Weights of a small masked spectrogram model.
Data: trained on two synthetic voices taking turns or overlapping, over music, noise or silence, 26041 training examples, 69.8 epochs.
Rows from block 4 of a small masked spectrogram model, named by matrix and row number. Rows with one number belong to one channel. Each number is 128 + 24 x the weight over its row's rms, rounded and kept within 0 to 255. All counts start at 0.
After each channel's rows are labels from the 100 clips, of 14976, where the channel reaches its highest value: "top examples" is what is common among them; "peak on" is the class under the peak. Only what is clearly more common there than usual is listed. The data: two synthetic voices taking turns or overlapping, over music, noise or silence. In brackets: how many of the 100.
# convs0: expand pointwise conv (model.blocks.4.convs.0.weight, 256x64x1x1), inputs 0-63
# convs1: depthwise 3x3 conv (model.blocks.4.convs.1.weight, 256x1x3x3), a 3x3 kernel
# convs2: project pointwise conv (model.blocks.4.convs.2.weight, 64x256x1x1, transposed), outputs 0-63

convs0.59 [153 133 132  70 161 129  95 140  94 135 139 106 141 113 127 135 150 136  83 104  83 110 109 109 109 129 131 133 157  87 141 121 152 135 113 102  72 132 114 138 102 164 100 120 117 109 122 135  85 120 137 118 142 159  99 172 118 126 167 112 139 124 100 168]
convs1.59 [125 120 128 132 116 133 131 198 137]
convs2.59 [128 128 127 128 127 129 128 129 129 128 129 128 129 128 128 128 128 127 126 128 127 131 128 128 128 128 128   0 129 128 129 128 129 127 128 126 128 128 129 128 127 130 128 128 127 127 128 128 128 128 128 129 128 129 128 128 128 128 128 128 128 128 127 129]
top examples: child-like voice (81); first voice: child-like voice (73)
peak on: child-like voice (67)

convs0.4 [ 85 129 142 158 142 153 103 136  91 133 106 123 143 141 107 150 135 131  90 133 104 105 149 158  91 109 108 124 127 107 106 135 108 119 103  86 113 152 146 134 133  95 142 125  81  80 109 174 126 122 148 104 130 121 139 122 112  72  78 157 103 153 138 154]
convs1.4 [158 153 137 126  99 123 153 173 135]
convs2.4 [129 128 128 128 127 128 128 128 129 128 126 127 127 128 129 128 128 128 128 128 128 131 128 128 129 128 128   0 127 128 127 130 128 128 127 126 129 128 127 128 128 127 128 128 129 127 128 128 128 127 128 128 127 128 127 127 127 128 127 129 127 129 127 127]
top examples: child-like voice (94); first voice: child-like voice (84)
peak on: child-like voice (80)

convs0.153 [115 103 104  68 141 132  85 157 125 137 169  96 131 136 119 186 118 152 121 109 120 111 107 143  97 158 124  97 125 112 154 145 145 123 109  89 131 134  99 121 133 114 121 138 188 139 165 120 168 118 115 123 138 133 159  96 113 107 167 103 122 138  99 136]
convs1.153 [ 99 138 155  90  90 131 150 131 138]
convs2.153 [130 128 128 127 127 128 131 124 130 122 128 128 128 131 127 127 124 128 133 132 128 126 127 130 127 127 126 255 126 129 130 126 128 126 128 124 129 126 123 128 128 132 126 122 128 130 127 130 127 130 123 127 130 127 129 126 129 129 124 128 128 127 129 127]
top examples: child-like voice (66); first voice: child-like voice (55)
peak on: child-like voice (45)

convs0.195 [ 94 125 110  80 153 144 110 129 114 140 141  98 142  87 159 147 110 135 156  89 102 115 128 167 118 130 146 111 108 152 142 135 135 132 128 136 125 162 124 145 128 115  89 106  62 137 136 135 157 126 151  84 130 166 101 119 119  66 126 140 137 142 124 173]
convs1.195 [126  88 122 136 182 139 124 147 125]
convs2.195 [143 132 137 119 120 122 133 140 128 126 118 126 129 133 137 137 117 127 109 135 130 137 125 125 130 131 114   0 137 123 129 134 124 132 132 131 123 112 144 123 125 118 128 136 122 123 133 138 141 130 129 132 126 143 120 138 124 128 127 134 131 130 138 132]
top examples: child-like voice (84); first voice: child-like voice (79)
peak on: child-like voice (78)

convs0.210 [118 176 104 109 148 103 117 109 123 124 154 126 142 127 126 109 173 104 142 111 167 105  95 146 130 147 150  78 141  79 149 109 100 127 109 126 117 128 131 147 108  84 123 121 138 129 176 124 107 114 132  96 106 102 164 135 104  95 136  92 166  85 108 138]
convs1.210 [133 171 139 132 138 129 117  76 113]
convs2.210 [127 130 131 127 126 126 132 131 130 130 126 125 134 127 126 127 126 128 137 127 130 130 131 123 132 128 126 255 129 128 132 131 130 123 129 127 123 129 125 124 128 130 127 126 129 129 129 127 128 126 137 127 131 131 128 131 131 128 131 126 131 125 126 124]
top examples: background: none (65)
peak on: high voice (37)

convs0.181 [141 137 115  80 135 126  61 112 126  91 134 108  83 101 124 174 136 111 123 104 125 112 133 139 119 140 145  99 101 157 118 121 127 161 131  86 123 144 124 124 121 127  59 166  93  99 126  88 126 114 133 107 122 131 118 107 138 135 169 135 119 142 155  96]
convs1.181 [136 168 132 113  85 120 135 164 132]
convs2.181 [127 129 128 127 128 128 127 128 129 128 128 130 127 128 127 127 127 129 131 128 129 128 127 127 127 128 130 255 127 128 129 129 129 130 128 129 128 128 129 129 128 128 128 126 126 130 127 130 128 128 129 129 128 129 127 127 129 127 127 129 128 129 130 129]
top examples: background: none (75); child-like voice (68); first voice: child-like voice (52)
peak on: child-like voice (50); high voice (36)

convs0.178 [128  88 121 141 168 106 139  99 169 118 101 113 114 114 124 102 135 141 134 141 181 118 129 145 146 148 130 110 158 137 144 154 123 123 172 101 103 128 131 108 134 117 140 169 130 143 118 150 144  88 117 143 155 153 124 186  84 108  83 104 161  86 130 110]
convs1.178 [144 104 125 132  97 128 148 182 123]
convs2.178 [128 128 128 128 128 128 128 129 128 128 128 128 128 128 128 128 128 128 127 128 128 129 128 128 128 128 128   0 128 128 128 128 128 126 128 128 128 128 128 128 128 128 128 128 128 127 128 128 128 128 128 128 128 128 128 128 128 128 127 128 128 128 128 128]
top examples: background: none (60)
peak on: high voice (41); child-like voice (38)

convs0.35 [153 143 115 101 146 137 149 151 152 123 119 134  61  97 121 132 140 140 131 138 134 102 112 162  99  93  97 108 124 164 124 121  98  89 138  66 180 145 138 140 149 106 140 181 128 148 129 105 125 112 131 122 153 110 112 109 110 103 129 134 180 128 122 139]
convs1.35 [153  94 103 168 107 110 114 114 136]
convs2.35 [127 128 129 131 123 130 130 127 126 129 129 130 130 125 129 130 125 131 126 127 128 136 127 123 127 128 125   0 127 129 127 123 130 127 123 126 129 128 122 128 128 128 132 126 128 126 128 124 126 132 131 126 131 124 128 130 124 129 128 125 127 126 132 129]
top examples: background: none (67)
peak on: child-like voice (44)